Weights of a small sound classifier: activation relu.
Rows from block 5 of a small sound classifier, named by matrix and row number. Rows with one number belong to one channel. Each number is 128 + 24 x the weight over its row's rms, rounded and kept within 0 to 255. All counts start at 0. Numbers have three digits each. After the name is the row's rms in percent of the matrix's.
Before each channel's rows are labels from the 100 clips, of 14976, where the channel reaches its highest value: "strongest on" is what is common among them. Only what is clearly more common there than usual is listed. The data: melodies that start on their tonic, played by one synthesised instrument. In brackets: how many of the 100, against the usual share in percent.
# convs0: first width-11 conv (model.blocks.5.convs.0.weight, 160x160x11, each kernel summed), inputs 0-159
# convs1: second width-11 conv (model.blocks.5.convs.1.weight, 160x160x11, transposed, each kernel summed), outputs 0-159

strongest on: horn-like (47 vs 4.8); sine tone (29 vs 5); white noise (25 vs 7.6)
convs0.93 083:105117144159103144101121121117152111142148093109127127169144138150156126151119180138150132160106112110132107114103119092114106146138112116131127129117118156077112162117098137176154128111109122104127087166130138120119089141121165130130134144170068122165106133130116135139136111142147133117135164133064068124134140140106125126126122112121110118118134124076131114071166130114124085144137164116130143099161149095112117080143120135091105099111151108077145148157112183184152130096158135
convs1.93 088:150105173135132188134136122118139114127108105079162102174116146118126161149110094152116181104115122145111109134081152127089082116130134146108121156169101172128171156130140164150137112146189085161115135143152144099107137109130096101145121142095148160172106166154150150121141106124139100089147119143106125130130146106160114112109134137136087163099120150086105101132150102145113123125124121110132133134116182162095155124131086122116129122155163130139137146132114141149099136112159101

strongest on: plucked string-like (82 vs 4.8)
convs0.51 125:118157085129097151161197134136145120140113143144125128103161153142087141170137104143128130137114130120137094105128139137143124134099120154127120088137145123100139140133112087110133139128153103165148126098140065103140126124156106114099112123162192099089105112151120093098123106137171106120100162140132100131157120102146170097110117103127116140151153110125133110186141200177113140114168161105135142174141163097151133146139100146115114121129161103147101090128136142118113156121135118
convs1.51 110:133139083140122103170102132143129127133141107162124135156125072159150123116127129132144154135073125136104091120114159131191113131132142062098118144121087151164126083133150115118123146121136118154129104130138116131102124142131143097136103109137130128127119102095139101118148151139121107113117081119149134145169118188096098076154096135142135101126149123095078166142118189148145169121135107130121101115133139106146147117108138138132132117137114118094129153179178146199139112117097139

strongest on: organ-like (47 vs 5.1)
convs0.109 089:128125166130119098116148131167122088116107133113154111116144128140137142123129142090123104133153150118153127118143106132098149131137185135141115153098114112108154127135084095127149151151179114146198159089102162152128104129152095147115123152151166123122115138159140122068130150103130159123156142120133109156129115132104150125110135119102088130102171142131103108134094060119092103160157157118183122117123143114148131158162133146095190085126145113131146135157141111120150077151139102
convs1.109 082:134113102106161133149096123116094166101130144151086120153143146142113108123176130106155115090097095119113171147150109146121108135117158101083103151137105120143143123094109109072129125090065156126109096092157101164147133104131124115106118090136097132119123101109127109103129153146123057093138119134107108138139087109154119094112148163133163112149114139113144128117077137146120133140152135141109129139116085167111120118086089146098115128125152098120132089147121129116112170118078101

strongest on: saw pad (50 vs 4.9); trumpet-like (49 vs 4.9)
convs0.148 081:105117162126162071128149148102115111102117121127121103125126111119132108160185133112142113098161108097150122102141122149178139123155139092066077124075104135115143120109100134128138082097106173131141161103144152151117128148128128114148151108121147154095115144088179124144129110109131140132098140139091152103148105150098137103133092111098104150116137113124163121172165122131136115100126126112068153168131138137090133108127107104111148108158107076103132130124189118142107109128119130
convs1.148 083:180114166131115140120127115156104125125122136099088159109110067105143088139114146154139140120165101090138131151103105153147177129175129109148116145126108105103145133107117132147113130114149148085187151111098102110117121170152126117166124099110125120158098125108108149117111157129125112122122150130103147113158106114137158154136090118162108135113109190113151111168135155118117137132112139122206118190118140118131132098103111103082143138202127126132112127144111122129122131111095145

strongest on: pace: slow (62 vs 33.5); saxophone-like (30 vs 5.2)
convs0.34 067:111171127122105140114143134125139159134108141089146147079058164114077106086151081161097106163124102150113113092127145127161160120128115109124115158134117115116127116084092134086135106112128130105168105113158145128099135139128116186157125122123115106127115112125156120129090119106153155126122126125152108126119138139116148180128173092121121165105110104137127132136121198161134113104118110135051089136113136140120113104167141134097138129100140076119085117127144131144127143116124135
convs1.34 102:095133124129156140161094128085136137129148095064153117131133090148116112145110140126179141093123111147124097169095141147116124108142113114099136111119152103102115127170083137176112130156137143103123139117159103134129144166110097132131122068161067096124085125132118109141111129132170153094125165106124097144167131120120111120101111150133076123103124132087122142105133141121120131106098153171168125122109141137115138116162124154100106102131119100138157134093193136076123158133111135

strongest on: pink noise (33 vs 7.8); white noise (30 vs 7.6)
convs0.54 094:124148155109200111095112135091108131120141130124106141135095131110101115128135128111147151159093134160076157147083143130120121139107101092150139132122107153138178163139126137127120128136122156135097108111111130143141164110120105113156122112145093166117129160150077098150080188152134163108163090138117132146108103096118148114143125132135118129157092149104118165172108081124121110146107124129113124116123135152052104138129083133141149129107138199126140141115110128152096136147153107
convs1.54 096:163130088139115151141081145181138133108129164145118099096158137129099140149145119162136161132147127133131139143130127158144159105145147152089098101098129136129136121150126118086133121124141136157158166120159135134128096148152142116112129140145182109166172160148125104163154170077094103144142176118102130067132140139083099129135149167133144112175107125124130118101122084132158100113149121134114154102103148114158139142079156149116157118125125100131172108148073120124120101161121132

strongest on: organ-like (79 vs 5.1)
convs0.41 130:178122138155185106104123118130130110167158147136120095109128102117180121102131139130118104121119135097111149140191112133133111153128116155134144145156114114122135132060122130163133127125103129126101113114074095112128149153134129123157139108132092110092090102119164143134172133120094140129102115112145150113135124132110124142173127098126093110156076120102150131146136098152169102121185119060152133122065122137143123137127118151166125132107163140156093126172143129133113131148159094
convs1.41 103:135146097119175152108136143158107128107100101127095125180137136143136127092139123123105084158135129154179129149110135135138092122158134100111131119080136144093145126022131128098154162128122177130160136133166111107154101139152098134146135124119151117094144111160164153123116137127117132147150141131124111138107108140176146130143129126131149054163110149180142111112103118101138162167156123141101148114115113105101137117152131130097128144088117135076129139132117157131141116130093135

strongest on: plucked string-like (37 vs 4.8)
convs0.39 093:108115114097132091167136095117140130162148155138125085089147140106103128114114092157126103116084124166138099107154111127126163146139109109094116166139114097163117116115133122083085131126190112135091126122120115115150150166126100146126148102112123142099118154145125084100122112109135165136114130133120129119109113105128146154161180161100127155094133080121194173165111158101107127163140146143117120155121122113112118103151097170166113127118100137158114109115158107085137114132170153
convs1.39 102:073154119106111119134146147147148097120148145167130185119129154130147133154128151143114159140085123117078089137121142121146148084139118132139130095067204151147159095107150126149121119106148126087118099110112112123154123114120103122083122149147136103115104123127088130102123122126131108077128172113134136150137102151143108157126094100147112137155105155145078163109157140123165148120120156102123172140135120093117127122128141112110120146060094110089129137102147130153154102140120093

strongest on: saw pad (36 vs 4.9); trumpet-like (30 vs 4.9)
convs0.8 103:108124173118105173111124141179148147151157110127157118119140123087124114137156134147137100146128089127109126126148119161127101144152123130140135131092106153154112149149107168131175129099119122123145146103146171140127139125153122129125127138126101068129117140090081140138151097109133137119104119140060102088108121139111097107096112082058116134118156110102142085135146141145146111139147126153133115154135102168129181142136130154186144156086139137152117163103170083108142109134127156
convs1.8 113:142123117124140105141113138092159114108144167149095150189158111123095152150127139131142094170152146140139171111122146133159116129135103134117176141186121129139122155133177168154116133136170075131145100101164116148141148136104152144131122120139134106167138085155146105119130113162132144119126091124170166147137122121139121130160141108147139091161152160133126158140155142151099130100127148097126136132148122162095111098108173131128128131176120126118088136138157125183148115147202109

strongest on: marimba-like (54 vs 5); bell-like (26 vs 5)
convs0.87 083:147142153130126172115138108180114108113114105124130091100126124115141127174125130075121107140140120132182140112144135117154083124130081120144150141124087153157121128156083154152099111101118171133118160127167109123129124079132127115119120109099109100095143138098131118115135133116140162094113143134138166092118148112134084151139102148101104087178096113147126136164112140160123150118123104129062126150099169142121133112078118088122199148115135105131134139144144131131082120132093146
convs1.87 087:177154158132166119127146138145139139124134138151152121141087124158108143136113137168142109114109115132122132205115148090137142157132113114161132187099113149101120143183121154173163160169106166089097139126146136162156110149107159100121154125104087131127147132125141133118139114116147150065101142114146134091118137129119183138148116120161111131092160111117148091132136156148134137096112152133112161142158099085156156132110087133135140142129148130140099143120106102073130128106097140

strongest on: saw pad (30 vs 4.9)
convs0.44 082:132142130120146113105151128129128134170119107110165103078125129107089112126123137119102114176132152139106128129170146091153111138130139103144082139154121137133104098139116143143099118123117091146151114046145169151096157136113152144172130134141142119082169081077121100075106103127149126134120136141180116118111132093121124159095135122101148131130110084156130140137104112092149123163162124072112135146138107131155139092130125143110153128149140120129129096116179079104152095138113127
convs1.44 087:121107148090115089138135170095109127148130141122115141125109147133137123116152127125132104107138113113176088164146119130146138118219138110118127183142142113122090167120143127170126120104120178118133104101094140126090156090143118163105146104131118120151121102098148115160118127153107090087138182110127128124144107126136100140083128108130150176097154145154104164147115090116112118113157161164063142118097125132123096140130088161117088129166119143140126132131104131128157133130096121

strongest on: marimba-like (47 vs 5); string section-like (41 vs 4.8)
convs0.138 109:129137072127117173112103130122147129126106133161112159132112117119128121112154119143158127131160120118110138136095157115091184100086091158162119144120132151147085114129142119112163127155129134153187137117136149139153125127116140165116110171118126108111148098125123138097130143100112074134111105153154123086108140115156192057158129146125105157129148117151144132124141119161102164105116135134165133104125079117094130111106143099158150146135120137147056149126110139179146141122160142
convs1.138 106:174143105131115099138109141146124145127140118154120138085168141172127135122144108120123103123094128132058147130142142093104110131160127146122127149129127131132081086093167118111146148118145160162090104146091111132149161108146130183102101090117115122115107093139119149110140121080133126128135082106139158131100135120151126113136168152117139092147117112139148107101110117119143170081140133151138133133189119187124153108107088121113112084072103145123109142100154149121152131111102166

strongest on: plucked string-like (50 vs 4.8); electric piano-like (25 vs 4.9)
convs0.65 079:084110103123133131113092141149176117154127137144157141126157122103119100133104145130134134125084130109096125126113106103135110151087085129147160162138100103126139115133139147102136102123116118095097120142090143101125089111139095153156102164121124120132123144145141121095116122126136167073092191126113105162142121122077118098147128085134119134162146156114108112123113126107164130079122134093126154135139132129159116091160153173075110131084117150198117140108133148089135076099131133
convs1.65 092:101139109129080121134144113129111162131150119116167104108109059130090132143114115172156192116106167122084128119139133106138112131124128137149142143140121136139118152150175111141168131166146124116149133112142118119135175134139161148127103105165163149090141090127154112108126139137145143106160127114121130105121101082138132109119194153164109125110141153099121172102140147156160115145089108192138147156120143128083156124154104144126110101119121085159133119109157109169105159135157137

strongest on: saw pad (58 vs 4.9)
convs0.11 107:126119098148101113121168159179131177104104125107132121128142168111108135131143118100183119163170131131142140106147099135162084120098129146102139116138121135091118129137136141192114122141175129165174104095128122140123117106143089149117155167108149080178118134115110127104120130132143102139149067095097125143077127142148104173095126118143141140125178134118108127127163135103136125182094124134119156168133125152161112090134130103109098114131125112107115103146088109110113133111132148
convs1.11 103:106149127139157128103124149126106124140138141119085171146124113119147155119130172106087083102131148099100112120118119140157110109164133119122172121155155126148068150149158094119104104106102071098121145150127089123109099127117093120102124121101141138132109109151149151191104092144138115118124044149091154081120116145166123069134107119124141135126116155117101124163120159124119103147103138090120101136130103131161098098130148161127132128128119131106139127139130112190124122088130126

strongest on: sine tone (39 vs 5); white noise (31 vs 7.6)
convs0.62 095:138165130140098173146116128132120127092118109081098108127088155090185093109181133132127118123116127096139144119159135158128129097100112117115135112107159146122213168086149174170133135150111131130095107138144104107154145148158092137101126138119094121131088098110124152130131120114170137147082110158085136115110139143120109122119131130076134118127115128146117093143095148139133102147102135148135086072138151112122102115174122094135102135135164134152139129165131090118119149113117125
convs1.62 103:136114110130155170158109163176139135161116108127095127161170133115136130143111120133131124098068125106115125159160160126156173105104162107103117159104090101105074112129127127134123124128134109117126099119125124153150057098124123080123154097153090133122133120110168122091138136120112150070139168133148128112130183125092109089133102130104153111104137123152119156108158108158125100123136117128105107129088124102158149177081134135130149109103152134095137119160086115129128145105140109

strongest on: flute-like (89 vs 5.1)
convs0.99 131:105119138117105133085105115140130111117129168091127107091090138112171090138104118159166181132120078048140128125073139121097112092096083087109146139061147132126153136135185175170143126097146115136115126122134145116104114140109128150124116177183133102125138100171127157097091117142151146132114116114135114141117141120101098116149120137128120127140117138131150119117120120135150118118105098112100141124105103097121114131123138138099125116156109117155161137117140102123132076091116106
convs1.99 122:100146093151121181149107125175142135124130127094170159102141135125181048123121105109169093113089093123090108126135147110110113144152144098093133112140123138151133106086138146106145112126145106157127131127118139093118105130133128134087115135110159145120100126158072157130124097139118106137112093141124166155110142105112129121108096133119125115184137106151064166127127129132154141130154133108121127123156136116108165142106136123097137111141126103121115083191145123102130132100191128

strongest on: saw pad (41 vs 4.9); string section-like (29 vs 4.8)
convs0.79 078:157135109131152108165143180090097094195095135156132096176125142116153104101138124121128146111150205122143108145118145106115107081090105127116176101165091164146125128170153118137134107165152121131118095144106136155087163134116099087116109140129119116103130099112114129125112137116128136127084120116100171177128112154119142103138118143152164116176132112118136105133117123125165137126141095154131132087092135121105122120082113118152136157145162140112129141135178104135148129138148122
convs1.79 086:126127111094120108129104129089114165144149124136100115112157130145123094090135117100096071122171123125090133085119094137134160148173108115149157130140087119113119089120148131157107134112125166124161150127109119085134085110120096090150088127123122114114140111113093131102122168092178136059154140123174179097088140105148126156119162157147146139137129141116168156161143143170114120116098155151079141116149087123108126131127131115121111097140109143100138098122121143132153135145116147

strongest on: horn-like (78 vs 4.8)
convs0.82 094:153108118171129142178098152092150126152105165132111108116128108118110093187140108125094121110091142085099150160109116120154105123147123186138110112108109182126124150088130137129135134086136129152110116121130093143128122132117157117169116106066121091122141133109115091139098114121140164106134077121119163165138117124119104140124092095137115120149106150083161118180147087166106129111140104106132125127125147132117142114139107139195156102130136118144111163180142132142120117134132093
convs1.82 099:147138101127133074130121138172142135138146121099152091125098128125121116092152130160100170110139143094168150136108191150114112155148123068169163141127110103148108122100115125129084151137157124128161136144132140141134150140150119088130090164117157130103128094081158146138142113087128170142109163172147144088166114127164134175148161137112144120116124106111174161122168132097116104109128130161118165125104145102083126107138129117165111112160120129120102100137135109118122151100114147

strongest on: electric piano-like (46 vs 4.9); plucked string-like (34 vs 4.8)
convs0.115 095:109110140116084123114137116153107133132117112137153086102119141156123153114067125130125136112118132123127127107122142122137190172098124135117130145111132182115103147105099100153133128121199122136087096121128128151160088109150151147160161126136123065146084151118137106075110102157155164097141126116092158125128110147131143159135108119164117155135091127094116112092070179102097143163144081129104114131139116105135133128128115164131137132111088087121118144152115150110123132113138099
convs1.115 100:125109155136063136126144108079119140110124138113143107147104087119128136096144164089102122126103132161178140142175078121141169110116132102138123133143097142151094136171099096131107141131077072088126131111140096104134159091138110159109114112136118116113105095145136145127142114113152137094153171137119155144162127158102107108110104117115139094101101137132104171127133153119098141101092137116101125101113149165160112122119117134142129111102137113118084108153203144163144143132106122

strongest on: plucked string-like (58 vs 4.8)
convs0.91 128:107142098103118130126084104102130121101097107134105100154097146152102143127101165097108157141133105122124111112073140116121116151139139145152140142141103132156124132100121147192113067120144096197089123149116094128119148164140123086127121127127117086097155138124115122126147150130146142133053115135135172139133144158108139091111172141121122124159124098112131167161130148106135145136125118184102103112054088124131099095106107163122123120116162127144127137140132109144096123132132124
convs1.91 111:173116123126139192130124116124157106127108145152144152153145127101155191130124134130135168117151125128143124106110114133095152151103109130132094143108089114119141137119072152149146128158111137188134170115148124128144168133146130087130141162129068119163168122106149132132150140164114118119113148110131131087147123102121184122140179129133121097189139125102180100119147087155111131135120131175114099114116147141123178150077147130111077120136128121120101097124129131147118126112134098

strongest on: electric piano-like (42 vs 4.9); plucked string-like (39 vs 4.8)
convs0.50 126:120114138101128119169160128115186139086132101107169146143129132129109118116123136160114155097125081137146092097132154117149185125064126123145140139119132122122121095115140136120161154092129087114087110110155138091133120108150131136151168103108154151167115091120137121128134144127105102127158153119088146199176135119142120075138125114123098099155136103102074116123125148143143115119113093107104159099122158127100110126123093073103153100130157131123156095098135137112122143151112108
convs1.50 125:088136109130101127147063156155148145139140103100140119113157115127113125117111125119130112137109108146078089113162088113138070125111172118127123060163107121134108131103147086123066129137099092154154116130120145136119109111122109153110090093116092129137093116101120122152115123152146075118112133142125117172130126110164167116123145115129103090169127122086111149122107093143149187149099115136148081136139157087136150136129159103117138147116121137145150122111139119164141165107148112

strongest on: bell-like (49 vs 5)
convs0.42 084:123124104144114119136129142100118095159100144120123185169143090125106111154110141098137171136133161172107123162143140136133154147119158142143097136090127106133127134141148158136101155163157165111120109163117142113115130085136076143123120158118094108089122184129154095128097128130135075136119132103157104158093104143102107089132153127081151153117153110158141152120099138167113177101121112155131119114100137130103121173102112143126123167123120123114166087118102139117097161142073130
convs1.42 090:097163076105140097137118106161170138142127126124125094050130133129130158124137159134115103139100170107101161104133074143134144097114153149125130106095123086148131086150123098109104136112108124154122154145175125128163141154106199081149132105119119155113146138103089144116162124118118117115133087124135123105129119143142139130090122107151126101138113116127109174154106153147162073103137156170167130118129142103133112151133076127115167126123124142122131156140122156115096126119158093

strongest on: horn-like (44 vs 4.8); bass guitar-like (29 vs 5)
convs0.2 096:119124134119144094142111100094119047132114127102195139110115066119159097104115148137145113126093097085147111127125143179143131086152136107115155107104147163155120143115121120129163134134140128088130141133129147099057123154126161183134122116171127153145097102166125142154136135131151125131114124114128103165143163139111150127103099118158145121176122091106148150141106120128119122118137099084158121094113108107137080131160113149156166141125107134116108138156146103142129154127144148
convs1.2 096:130138116136144153107141141136148146138157138113084097150152117144125093137136094165125178129113134127150178092114173116125108150092138176102117132125106122102147119148119161133134102104186123112141138132125110135106093124101147167103107138125116202122131105177091146136137128093115143105155130132120135142115145126118118124121138121153104138079109132123125106119149097141114172131106165123094215119105153125103136142155141112140139085135129096133154136088099180078124165123139157

strongest on: horn-like (29 vs 4.8); white noise (27 vs 7.6)
convs0.122 071:087116102131154128120120099148177119092121102163148150169118137152114131128147120118113146145140124121125111134157105119124124098157168122177138169162067109138133118141105138128172136124117121117140129137121110127109102148119134158105105140174114140105140112169144119161169127114118117097135110144143079154178144152117154129154158127126092113097131167135160186119171107169107146118152174117098119104114124138151098107151164098119162088074105113141087138102111127144155118116087150
convs1.122 081:126155084104129105103138090106084128100133126112117156117113122113159164088099156110099125102116126122133142081127131114110087125098080108094128125138150129131144111129133120120112131181132105134100118153126156113156161115136159143118136147106154119166113133107124156127109063158106076138114141142096102105131105106178084128068119138126175097120140150091134115144108132130149163120139157134115083141153085118141166127122082116127089120103119073150101119119151112104119112087125110

strongest on: bell-like (31 vs 5); organ-like (30 vs 5.1)
convs0.12 089:129113165109146169115107086064130153145106140164120103148136145146140136151131141117089161197152122119089116125146113142138123130132152128126147162087098089121105155153086122105095107140079152134092118149162130118121148110156145125123122116115140112098120136085086086144099143130134147109123095084146100140097121162131119133113079169116135154150125115163145183155105093102100123107158109098099141105120119143146168107134094120137139133099113124137155174125136138158096136144143148
convs1.12 089:131155061119161145139151173137103148126145145161151097080103156127145129135150146132129120120148133132132142126135131154129128119134139164150170157116158143151166159141104159117116163167128108156127129107143126097131153150153119135159116123141104136167124137134167121113141111137116126153125189149107149072106096123124147138102177148164137148152120100128154085134165148135193110164148110164132074127137153131100091093142108190133139154112147112168125146132106119134141113154124093

strongest on: thin (high-pass) (30 vs 11.8)
convs0.111 115:157114124092112130099127131139118138102130085143143120115111138104129147118150140168169092122155132117143117147157177139174150165161104158123154117110157127102142143107123125162192108142140122118105117096115175132107097144102139172142121162134078142096147109145118150098134132112113138126141117114122106120112176163073176117079124108111115113146116105139093088106108125105139160106154164122127108118129058096115106089141132098171173127139153116120096096119138125133149122115118143
convs1.111 111:132154099134173177110121133113166119096161107074152157125148122135168105078142089151081121106133147117105121150131129122144151106126123070154130092140087149176100166141101143167075126136127159120122133163114154107107134129133136215111130125135170132133131158127092136115113119118103123128147126153123127186133137157142120128108108102114117068083115119090117120131142096154163111139137145155119147116095133129151156116139150119092127125134115133112142122121134139127152176123141153

strongest on: marimba-like (80 vs 5)
convs0.28 110:143132088148142161156162127138099119128127165158089113135105109174131122159102118122119133083136107150093148132093098124094144128099136118098130130130086167100160166168144097095091118140173095117149120144115094078158100124144159131131082143122131093094119146114171129154099109138128116107133111122129110107090165131117150134104100120093115180139121154175113160132116143167119181140148127100095133143128148145124150134109099101122117138104174112142100116135080145102125144121148107
convs1.28 107:141118086129097140118137128097122124143125129176086128073110158135074170152161125138116139124164160110158145095115122110107107099146123120112128147093132163115115106114120113154124126122067128109134150115121136141135132103125144121128121103163096109123163142119140100132134143098107130146114060110117118070126162126158112090116084150133157179118113116086111106107117102150090137120110131124138094151145151144208143090123155110156160128129133118102110161126088110178121120120113113

strongest on: marimba-like (53 vs 5); vibraphone-like (47 vs 5.1)
convs0.75 141:159124117072125098126108120105152087148211123126162158124114146148140094099118111139128110135126147163151127109151109117145134118150169117116114128100127130125101165113134138123139120104107119131131178103129115154106123188087190137136122128115125124107150120099079138204119132118112162120149124102147124103135129165101131111183115123150106093117159101128165100134138084137145106119075132174109127134127120150141126132127124103152133118138133130107141136105144101139198114135154100
convs1.75 125:181114108113097105112090132101113097121126092162130151197116117149125084168134140137133113117106144113126124139146152161130115132129128097128115141127134112154183104106146120099104104115112133094124102173148127146132069143130103168117091122142139132155120105119089139108129146130136144128087124127135140122140108101118122145136075105118112102105099104110211092114182137135119169166137141121151071150096080102153115116139095123115158089128129134098122137107127131125091123110136118

strongest on: sine tone (46 vs 5); marimba-like (42 vs 5)
convs0.26 108:115152127133100180108165161107116139103102135108113125119140123114116142194122160150114099152143130121125129155160113112124130132105128141147116103116134108113129088115111143155168118130156083066158126106128166133136132113194099148152149105156157145152149136083112133119113129106074123127139089132106140086109144152119139076140090144117171112184157112142104102121109152129156148130145130179131140104145132087142101116131131128129175133078100131142115143107131111156129179107154129
convs1.26 097:157127115152129131151136121129119147148140097125092108132133122116130144092137127119080129118129148146139088095144118155143129126075127149130124103177118119119129154125145120125158128124127175130092126105106101136123127148096122125112130105122092127159107168187115074164106138141128133101130146156099119185109153120092150104151195114133126147097157130132144110130095092119138159124124141107101170156126128167132141191149146098126149128163114143097114129179098113093182134180097155

strongest on: sine tone (67 vs 5)
convs0.159 128:134122121152094125156137173094122101135108116126127123126164071101110147098110199110109196162102131142147149121140105134108116172133111129169164069129131113132085144111139163144144189129132146098120130160124107074135129114143104121155098129136097098140121120140113152105109141131134114155141138128138187139108111110154071123115130147108129125122117099111113145117119141115112106137124100102158177120091176113157116146153140134170109125093094136119141161152112136135101152137105140
convs1.159 115:123129094111162128093130143137134107128120110121142112115111053157124126142130165145104132118102126095139132085129164143096135092125134099084074126134136136158141104111117096087167114106149128121087134117156136146118143093125123076119133124136122110126078117160105161137146128120123098124113129140130121120116095122183147092146083117129133119135112112128119139111101126136144175141131150152155115124103146161124116097205189143113137104134125117144181097153124124090126110162072091

strongest on: electric piano-like (48 vs 4.9)
convs0.78 079:097097063165168159167133091140195090124157135133158174176138105085138108140125139150084114142141107090134143127127085123102130124122077093132171102122164121145134101140116092108116114115103106116109137140149162114131148128134155123147130118134126123126110110108139120124107123150097117159092120102165102126155136133107081137118123125127163082080113128153147110125122152172161156148081121177116189131131129132136124136142113146119130117117108117158151131128121112103143090144134109
convs1.78 094:100097111118123092105118151109102139117143081088131142108160131145142136123133123098125141164127163139110126153113119126123075138123140121145143139152126137097202127121096132105216137105097136096143107136117136112140137137126129112149137113125121097104061135147185148148074133134122151122170191099114132122149141110154108113140124130110108071087142142106155137100123113116127143133120095122085147102104163138094135142145105119124101168105142151134133112096162090098135128142132150

strongest on: organ-like (38 vs 5.1)
convs0.158 094:142141167106146161145150165122107099129151082116154179092156144126081100118136071128117107101115102125176135140152170171147170135170103112150108120116175102142130098139114128134166132112137139110140111137148123153160160146134074114120151067137102145127135064121132096146119103138133147142113142101136132127115146105132129168152133118161132148149111135083089122122149138128090170141139174160136155136110127103097145158124121126156137122164152138119105090138129169107148125142123135
convs1.158 092:136118140120082101149115130190117144153109121105113095174108092168110107122143135088108147114120124121074102127152081136119096123134138143132126129130072117137081098123113149088068139129172154101124126140163148157119124122157133109121103113120095140115127141123105175132118126146132166146126141124119158094150126102135151157142101106141135096116108113168156129093076151142117154173089163119126082097109100113087148157103128103090100137114129134104148157115102124115146102143122150

strongest on: plucked string-like (40 vs 4.8); bass guitar-like (25 vs 5)
convs0.69 093:056121137139129140121158168156155135137121184112115120114113106122114094169163144152136143157177117096106133144076116132101130121116111130167140151104119112171152140098122148127111133072139119179090158146120139152124152082109120133141089123143127136160142142119154097155126156146109087131101134136113113165104136102124097075063158111121108143136113130099118166090134120082115164112134129120086121159135134135099124151094134146089134141114130137093134094096114132149125147125139129
convs1.69 088:122115075159163119120079075147134120136133129167149139120136131131167086111105142159143161113108148136120105125155112145099138117110128146100157158117150127141143126143162132104116124109104164138148130105119142117131160102122141102098124135150132153124105126155149086163119154093117112119140085134134119106121098157120118210161130159158124166188073143158112118143128154111132127136098166091173108132087100115142145096066119122137090108137122161132147119094137120160124122157136110

strongest on: flute-like (55 vs 5.1)
convs0.114 105:143142120123145110147088153148069120092146165132156136087148119160136144157131133150121177127112117137156114157122091110107149133145132099122151174098082131141100127152106123133154098109087125154094159123136098107121071133121159170169109170171072108111116080112096096128104124146158153101142148128104136081135132138108105153149123111174125136140154110131142102114155131129147107147132141106128152142130183163135115130137142152097128149128136151123145137192157103131117112154141140
convs1.114 106:153137167127139145158151126153133141115122165149140070154076084140106116081156117104164133124130158104117121149104081142119143137098140180103099077123093125149120139128133121125147168127111129096124136125132083171153101128103093136107167110111088122137138147130144123120155115130117154105104168114145151035177126074120114146120121144118147129122128140114147151138126147120124138133089096102086109128101148162148129138131135135144124087133155129141152106123106111116116151100139081

strongest on: pace: slow (72 vs 33.5); trumpet-like (69 vs 4.9); oboe-like (27 vs 5)
convs0.10 077:110115158101109122093155127150131116138131165120134137089099181157112136205125091165120082149128139125160142095129139141084133103146142108114118137116077112112141143099126093102158128114155129132115115150160146098147140095132138110105172087118072123111144085146128114123148152108137137103121123144160152082104130151128111089123137133139132134102075167151125111144116112154115152120124122147135135140173089139091146104118162122161125176142139125164125141106128096112102086124104082
convs1.10 084:115125128151127149145155117156136156124098158148113134142135121145119120126148115193088181145142094160112113183177081129155124111165122102185138126123121110122179130120109129121109152096127100147129119137144116161094115107099122128115109109114129119198132126162097103119138117112151139116108089162146108100134118095159118134124115126084098123142097120182126106121140108082131117123084123148158094148165134096099137135083128091140153113142138124157146155153120162125159153164116119

strongest on: pink noise (34 vs 7.8); white noise (31 vs 7.6)
convs0.4 099:092093151097120157100108159100092159155141125121166090126104138096119143120166112151149114160116092111123157096156138148137120144121116103125188123141137098134115139110136150144114054131081139124112109118122129136147185135108133114147136086151108158118117129118155138116122155122121157181129110111146122117126136101104110127116120122125117119149125095084152123132142082107094102079123113119083133086126085127133084091120110151131165124124165135113153117081122098147139144191119100
convs1.4 108:135117147119167119138142117143130146120120113150139135137131138118139121125115124160142152155121125153122125121156129145149141138168125150186162174125143156112147170149095151147158144149141147170138079121134137131156127187113141133176129149107118128135155146151120124133131160112121170147154180135180122176116109177084150181155138135135130125152134108176144112137144076151186147147181085132104144170142120104146132131146136155100136154124139153135160125106156136106102124159114176

strongest on: sine tone (66 vs 5)
convs0.94 115:087133118114077124107149144132123115131166101134134125113095134132160095144143132140107098173140142181133152123160113119108150118122152139077098131174115111121135153153112136148129133148131139114146109130102138091126117145170087117121156152126142136166139111108103094091024121103121155146130127129109112088117119106116112107131079128135120186129123096123104128079126113133113138157158126128103107110141131105139085123116133174155111134108112121108138189108166109107143122133081151
convs1.94 106:127148136110135145151113116145126153125123148122115136197133121174131208126141128099094091136126123083105112144106124125130131152135079137149170131095113137082155192159151149131140147070183127187099130117156129123117132122128160114137136110152112135136115106116109127153091156167170154144160164150107087118145141146132128106095127173142119155117158133077144141115098160131125117113128143132102133119101139133123144119108139113144131133130138161155152103184149146130157125147142156

strongest on: saw pad (92 vs 4.9)
convs0.67 095:110118144116140192099125095108139107126127105114127122112155139134158118130113147111118151128082118142116131121124093125146131163142142133135163110121094161125148125099111134124097132106105129145128104121084126153155144142103132119117098127069104137151166109135112115139112097133081146072111116124129144129085128153109139052115132103137124122107084150141113138158176112121143140094120120102147161113128109099155107094130112068125114128160117138132121148145230159100172110146148133
convs1.67 098:119135128132107135110133104127153101130150155184098125128134149137061093122119140121149110133181147132129105113134084138132125132172132137100085119182139193089100096117091105114097106131103130183151107140137118119086136074112117126120117099065137147101134123116125146129140130112155151130145128131157147188113130110117150124117129127148100155139110153122141114104091139118093140099112107125192149118114142074128134123123089117082133124162114118126094147130138114131149142139081111